A small segmentation model, trained from scratch.
Data: 147500 training examples, 45.1 epochs.
Rows from block 6 of a small segmentation model, named by matrix and row number. Rows with one number belong to one neuron. Each number is 128 + 32 x the weight over its row's rms, rounded and kept within 0 to 255. All counts start at 0.
After each neuron's rows are labels from the 100 images, of 14848, where the neuron reaches its highest value: "lies over" is the class under the peak. Only what is clearly more common there than usual is listed. The data: numbers of one to four digits printed on busy colour backdrops. In brackets: how many of the 100.
# fc1: MLP up (model.blocks.6.mlp.fc1.weight, 768x256), inputs 192-255
# fc2: MLP down (model.blocks.6.mlp.fc2.weight, 256x768, transposed), outputs 192-255

fc1.200 [139 108 137 185  96  68 176  89 127 138 147 204 184 137 115  89  78 104 114 140 143 122  78 201 159 159 130  76  97 102 125 111 120 102 109 140  95 125 123 150  94 189 151 118 120 173 108 133 115 168 124 101 166 160  59 101  90 137 189 143 158  94 164 119]
fc2.200 [111 188 174 146 134 166  50 147  75 111 169 140 116 120 208 165 103  84  80 138  93 134 172 170 163 134 168 152 133 141 119 141 131 173 156 145  74 138 123 153 122  80  55 121  98 145  95 147 100 109 127  94 116 124 185 143 107 176 123 169 153  86 130 122]
lies over: digit 6 (39)

fc1.258 [132 119 147 188 100 100 127  92 112 170  93 145 166  91 116  68 138 162  47 137 145 114  50 167 162 136 104 112 161 109 128  95 128 149 148 160 130  86 154 156  38 147 130 115 138  86 107 129 103 110 131 131 140 130 114  94  63  71 140 147 156 110 102 152]
fc2.258 [ 99 153 120 156 144  92 115 110 118 124 139 224 139 113 153 169  81 129 117 159 104  98 139 170 145 138 189 120  83 131 102 116 131 170 171 165 117 133 143 145 147 110 103 188 105 118  92  83 140 137 151 139 153  94 171 164 102 180 120 147 107 103 169 108]
lies over: digit 6 (36)

fc1.560 [184 124 126 154 101 139 151 114 171 138 116 165 140 110 112 101 133 115 195 142 150 235 182  92 177 122 145 113 159 147 120 129 121  99  94 159 137 154 147 120 146 142  70 132  92  59 169 130 147 166 157 151  85 117 142 150  36 136 159 153 200 112  62 125]
fc2.560 [ 72 114 120  94 128  92 157  99 180 101 193 128 118 106 106 156 181  93 102 142 114 146  89 176  62 123 103 146 162 193  92 127 120 167 116 153 119 181 144 133 148 168 114 171 112 135 131 178 139 169 171 113 173 138 155 113 106  74 113  82  91  54 108 201]
lies over: digit 3 (35); digit 8 (32)

fc1.736 [ 96 124 131 133 122 103 114 103 116 104 139 174 174 160  66 100 110 141 139  73 116  96 209 120 106 156 132  97  83  81 119 164 150 188 129 147 164 109 129 110 119 109 173 184 110 124 154 140  81 117 120  90 153 158 195 153 109 123 162 191  91 184 118 146]
fc2.736 [158 152 175 187 170 119  87 131 183 165  96 156 148 126 218 132  88 139  70 116 135 149  93 144 118 113 159 113 138  88 147  97 138 105 167 147  89 131 134 135 103 155  29 149  97 110 113 158 181 115 134 114 107 128 126 142 107 126  94 135 154 134 182 128]
lies over: digit 6 (49)

fc1.47 [116 129 143 124 108 154  71 106 128 140  95 142 186 159 192 123 211 121 108 148 125 141  99 151 158 111  71 107 171  92 191  92 166 119  93 130 166 106 118 126 132 138  93 121 172 118 126 119 121 182 148 126  92 181 135  95  61 122 129 149 147 146  98 165]
fc2.47 [128 109 125 122 129 102 143 165 133 113 136 152 111 125 107 165 127 162 131 107 134 130 125 172  92 119 129 106 135 194 119 116  58 112 128 132 169 143 139  97  99 102 135 185  98 183  99 159 125  65 102  91  96 166 171 161 154  72 144 120 144  81 139 166]
lies over: digit 3 (42)

fc1.383 [164 152 183  68 143 141 144 158 109 202  71 132 190 115 161  97  70 113  86  97  89 130 180 138 189 121 148  81 123  80 129 121 177  98 115 185 133 150 104  71 106 143  75 128  52 128 118 109 170 139 102 145 121 163  92 160 130 145 104 125 141  63 137 135]
fc2.383 [100 121 102 161 128 100 129 132 141 114 154 198 139 152 145 121 120 124  85 124 186 137 118 155  72 119 126 178 100 136 134 108  73 100 125 137 144 123 172 156  97 101 108 119 106 138  63 122 123  91 156 131 129 120 161 122 152 169 172 145 103 116 145 154]
lies over: digit 6 (37)